A small model that answers yes/no questions on an image's attributes, trained from scratch: encoder num experts 16.
Rows from block 2 of the image encoder of a small model that answers yes/no questions on an image's attributes, named by matrix and row number. Rows with one number within an expert belong to one neuron, the router's apart. Each number is 200 + 30 x the weight over its row's rms, rounded and kept within 0 to 999. All counts start at 0. After the name is the row's rms in percent of the matrix's.
Before each expert's rows are labels from the 100 images, of 14976, where the router gives the expert most weight on average: "strongest on" is what is common among them. Only what is clearly more common there than usual is listed. The data: streak pictures of flow and ridge fields. In brackets: how many of the 100, against the usual share in percent.
# router: slot weights (encoder.blocks.2.mlp.router.weight, 32x512, trained with AdamW), inputs 0-102
# up: expert up (encoder.blocks.2.mlp.up, 16x128x512), inputs 0-102
# down: expert down (encoder.blocks.2.mlp.down, 16x512x128, transposed), outputs 0-102

# expert 14
strongest on: pair of whorls (49 vs 10)
router.28,096,201,238,237,231,207,154,170,211,196,297,209,171,218,185,221,273,184,210,245,214,210,177,213,228,186,182,175,216,226,214,230,238,191,141,186,198,242,161,221,150,161,197,148,201,236,164,225,206,252,164,170,178,151,216,183,230,192,193,227,196,192,202,229,238,262,188,220,217,236,194,244,198,160,198,270,210,171,218,171,228,184,169,139,248,202,176,209,197,216,205,186,190,278,164,170,176,189,225,137,227,189,259,203
router.29,103,217,250,207,244,178,160,188,241,184,212,223,186,243,173,218,236,160,242,251,185,158,247,177,232,233,180,229,239,235,175,210,246,203,186,226,207,198,171,185,183,184,155,210,195,235,187,181,221,227,175,228,183,194,222,159,190,179,196,235,157,200,155,202,255,224,171,191,206,219,185,227,181,187,237,220,200,176,193,163,197,186,225,171,285,197,189,207,216,205,196,219,164,260,219,99,151,193,240,154,258,196,236,198
up.0,062,197,206,226,196,199,225,191,206,198,225,182,207,180,205,192,194,220,233,166,191,257,232,143,192,204,242,139,204,177,190,201,200,200,213,208,205,215,178,181,202,264,251,197,139,268,201,217,164,157,225,239,168,265,168,220,203,220,235,160,187,155,183,180,172,173,152,221,211,201,209,132,200,207,163,164,191,208,207,197,199,200,123,159,203,218,180,211,184,188,201,241,200,244,213,112,223,204,161,211,214,163,225,241
down.0,090,213,245,200,200,190,230,199,254,232,194,182,195,183,193,181,233,190,207,179,282,235,161,187,223,208,202,214,206,226,179,252,193,220,223,201,209,213,202,201,165,179,204,199,209,141,215,173,188,193,165,199,208,231,269,184,212,235,212,252,266,105,201,211,206,213,196,183,183,174,245,256,187,196,197,203,203,195,169,200,199,164,273,204,149,240,178,244,206,200,187,174,205,195,204,195,206,202,181,187,203,134,266,264
up.1,095,232,208,206,211,184,211,149,229,202,176,147,201,173,249,145,166,192,247,203,191,226,203,194,157,244,275,216,230,191,212,202,174,245,184,209,159,231,214,265,184,198,194,184,197,210,201,221,225,196,218,200,171,214,140,213,241,217,193,206,205,186,194,200,220,213,179,197,202,219,188,198,188,144,183,169,197,204,201,190,180,193,195,221,189,189,212,178,169,233,202,126,177,193,172,213,205,184,193,214,206,241,173,225
down.1,095,198,174,189,189,177,189,203,165,214,225,204,190,210,238,217,184,221,194,172,201,223,184,229,248,192,160,217,175,214,171,199,254,181,229,200,148,244,225,183,193,169,206,209,200,225,209,223,176,194,194,171,195,221,250,161,148,175,198,156,199,198,188,192,195,210,203,207,194,204,150,205,214,174,252,157,210,209,237,271,249,252,230,201,150,193,198,228,202,207,225,219,293,204,215,186,164,174,200,199,182,199,192,202

# expert 8
strongest on: parallel (40 vs 9.8); delta (37 vs 10.1)
router.16,117,170,192,245,222,155,164,173,196,209,262,182,186,194,185,197,236,143,199,229,223,231,214,214,260,182,184,258,231,219,200,226,249,186,181,159,164,210,170,163,228,166,170,171,188,178,231,213,229,232,194,250,214,186,188,185,253,249,208,223,164,202,156,210,240,229,147,200,226,173,198,231,223,164,179,219,198,159,201,132,201,237,203,141,234,224,207,209,225,228,186,201,199,258,173,156,178,190,179,165,229,246,209,193
router.17,101,203,179,247,246,178,177,196,219,223,301,214,171,239,228,219,235,149,220,212,205,225,216,212,217,203,166,242,197,277,169,240,246,178,197,152,183,238,192,234,229,162,143,159,263,195,178,184,214,209,195,246,230,174,202,180,246,202,184,205,179,191,204,182,220,245,172,206,200,200,209,215,196,164,155,221,211,180,163,149,212,217,233,147,240,200,209,205,184,215,216,212,199,262,212,141,175,147,199,214,246,236,239,200
up.0,098,231,159,190,151,188,179,267,211,212,177,199,209,208,193,198,251,191,200,173,221,186,201,178,173,211,226,189,177,216,203,205,194,245,202,213,203,190,201,162,118,133,178,216,169,280,201,213,217,204,211,150,180,174,188,190,173,202,203,204,173,213,216,157,182,204,183,189,208,196,200,189,199,219,136,223,191,208,182,232,172,211,211,201,215,193,189,198,204,160,168,200,194,171,197,188,188,197,184,258,216,180,229,224
down.0,096,197,219,224,236,185,202,226,189,182,193,194,170,190,217,145,160,202,193,197,270,164,222,177,204,183,244,179,203,185,198,195,137,148,228,191,189,189,217,213,175,202,181,256,171,220,198,190,209,184,216,184,141,269,153,227,199,193,201,172,213,184,221,190,185,178,189,199,142,210,230,186,212,187,219,199,135,169,199,216,209,193,193,263,181,188,176,200,235,198,174,210,192,172,208,207,195,143,139,153,196,185,175,195
up.1,121,211,207,209,155,132,287,244,177,141,223,162,216,264,204,204,327,254,209,205,176,216,203,214,188,198,162,195,188,204,211,198,200,199,192,251,219,201,166,166,174,158,194,204,206,188,242,191,223,230,171,194,193,183,217,160,241,236,246,113,168,215,201,178,237,194,181,218,185,199,190,208,211,201,205,178,174,196,217,294,158,191,200,199,202,206,166,184,207,165,183,214,201,231,185,214,197,201,195,199,199,197,201,239
down.1,104,221,214,196,210,238,125,187,184,193,183,214,166,189,192,218,234,184,185,197,192,231,186,196,140,160,194,211,229,211,175,201,215,231,224,200,184,190,199,198,229,241,246,153,211,232,188,190,152,223,192,187,201,199,193,273,201,203,215,228,173,221,126,120,172,220,186,192,171,253,225,175,201,207,210,233,216,183,129,120,186,153,174,234,161,219,212,227,194,154,180,223,228,185,188,181,235,211,197,208,180,200,212,208

# expert 10
strongest on: pair of whorls (33 vs 10)
router.20,112,201,216,188,201,184,160,146,162,202,253,185,182,245,203,223,263,192,191,256,205,177,187,225,244,179,169,215,235,272,163,185,246,197,189,180,196,213,180,220,197,214,177,180,208,207,191,232,238,219,187,205,193,188,218,191,201,216,165,207,177,171,196,169,221,219,137,172,204,194,162,256,191,173,198,231,200,138,181,125,229,208,171,115,251,202,153,206,204,231,241,179,194,276,164,165,163,237,236,170,240,216,247,190
router.21,115,202,214,183,200,180,126,184,180,202,241,217,188,233,214,201,208,183,203,262,222,216,214,193,200,186,167,198,230,198,172,197,246,206,202,206,213,216,166,204,178,198,123,168,192,216,179,203,221,244,159,233,181,166,210,165,182,200,165,236,179,173,212,234,219,237,166,169,217,173,185,270,210,156,218,235,184,158,176,159,224,212,214,126,229,183,153,199,202,195,255,202,173,240,210,153,140,204,227,209,274,233,250,214
up.0,144,164,183,218,174,186,200,187,262,207,213,135,221,181,188,195,209,215,216,225,193,208,240,274,165,182,147,203,203,208,215,268,236,195,195,188,202,174,216,214,226,210,171,147,211,193,261,227,217,156,134,198,228,200,206,180,272,195,239,224,219,233,140,193,208,234,195,177,148,177,201,183,234,171,160,132,182,181,187,221,183,214,190,204,188,187,223,195,214,169,163,202,209,298,167,201,190,181,169,197,186,242,171,187
down.0,110,238,216,225,229,242,260,196,90,163,191,201,178,235,125,205,202,166,204,188,153,179,162,196,205,198,221,187,278,195,194,198,217,207,198,192,214,174,135,198,243,156,224,181,220,179,189,159,142,242,183,203,192,193,198,250,165,222,207,220,159,186,345,185,190,215,196,216,184,254,120,218,192,182,151,216,208,259,218,189,202,271,183,190,186,191,191,196,101,202,171,160,192,152,201,208,192,213,190,204,210,152,223,240
up.1,097,250,206,259,185,250,197,189,218,179,199,197,230,198,177,237,184,235,209,186,210,210,220,256,174,211,221,210,149,193,190,175,192,209,233,197,203,200,158,282,185,215,213,197,199,208,216,128,217,200,266,236,197,225,220,200,177,230,222,151,152,186,218,203,213,196,297,201,172,159,208,146,202,154,195,189,167,214,199,168,263,177,204,248,161,154,231,164,208,164,222,216,166,198,213,194,189,242,219,189,175,205,214,195
down.1,091,206,174,199,166,204,175,174,184,189,222,240,236,228,198,137,211,193,196,155,251,183,119,199,164,219,205,203,228,198,229,255,217,103,196,135,195,209,167,146,204,250,258,163,202,208,264,192,148,213,125,196,206,153,202,234,249,163,226,181,243,190,174,203,201,193,157,204,236,228,234,192,222,233,143,191,268,231,204,193,200,205,190,174,193,196,197,179,182,239,210,222,240,207,144,226,205,217,181,230,180,204,198,164

# expert 15
strongest on: high contrast (100 vs 39.5); parallel (90 vs 9.8)
router.30,092,215,155,198,214,264,266,264,184,247,178,234,212,172,178,166,212,205,215,105,199,186,171,198,213,215,255,201,153,151,192,215,152,188,245,230,217,243,203,224,197,177,211,282,168,219,208,170,182,200,231,156,144,208,240,217,206,186,214,212,248,231,175,214,190,154,246,192,190,205,205,100,206,251,201,189,249,169,193,234,171,212,188,296,192,188,215,206,216,187,212,211,232,186,234,220,212,140,134,258,192,202,192,183
router.31,105,231,147,182,170,257,207,224,207,197,186,218,230,195,201,171,190,217,191,184,141,167,174,234,159,219,216,225,161,198,226,224,169,211,248,174,209,187,190,190,246,237,201,248,132,201,242,214,221,191,186,147,194,188,243,197,196,193,209,221,234,231,188,184,203,221,217,163,220,198,216,174,245,220,181,210,238,191,173,236,190,185,178,263,218,236,211,223,251,181,169,167,206,200,232,227,197,204,221,220,205,222,170,219
up.0,117,231,250,190,210,174,205,171,189,164,193,227,216,168,201,207,185,179,251,213,196,195,225,206,253,195,175,246,241,212,184,209,202,204,201,221,211,199,207,235,205,182,223,212,194,203,214,254,200,183,201,191,229,161,197,194,190,202,259,205,207,191,169,174,185,212,142,180,150,204,211,215,192,141,206,228,181,201,201,182,175,184,180,223,198,177,218,214,188,206,152,238,181,259,231,199,198,213,169,159,181,200,214,302
down.0,106,195,211,196,115,213,245,193,198,211,190,228,176,203,137,205,205,233,187,211,181,211,158,244,231,239,216,194,246,209,215,232,211,165,147,224,256,225,180,183,191,194,208,231,198,190,212,118,204,203,209,181,174,190,209,163,280,262,215,183,230,175,155,198,187,201,160,145,163,199,155,191,146,173,185,225,189,251,224,238,195,213,210,234,217,175,220,208,218,180,185,208,200,209,181,295,186,223,168,227,188,243,207,165
up.1,085,201,296,173,150,205,214,212,167,201,172,151,141,230,195,200,201,192,198,173,267,208,203,215,212,222,232,212,200,239,191,217,208,226,166,195,188,199,295,184,206,183,204,171,211,160,164,200,203,169,201,221,141,237,153,202,203,177,201,237,118,195,189,172,177,199,216,245,175,200,190,197,207,197,239,252,223,183,195,163,202,209,199,248,184,196,192,189,215,201,201,222,188,254,195,223,235,182,209,204,218,181,199,210
down.1,085,194,178,119,215,207,197,221,227,187,221,152,224,153,185,198,170,192,230,183,192,199,202,171,226,214,163,204,179,203,253,222,198,200,206,211,224,183,178,154,228,239,195,244,199,186,246,225,206,252,204,252,250,177,199,201,184,199,130,250,219,226,175,201,219,214,197,204,200,207,210,140,204,245,151,193,177,212,172,213,181,202,286,215,196,222,169,231,120,207,261,171,245,189,187,204,184,243,203,189,146,201,192,233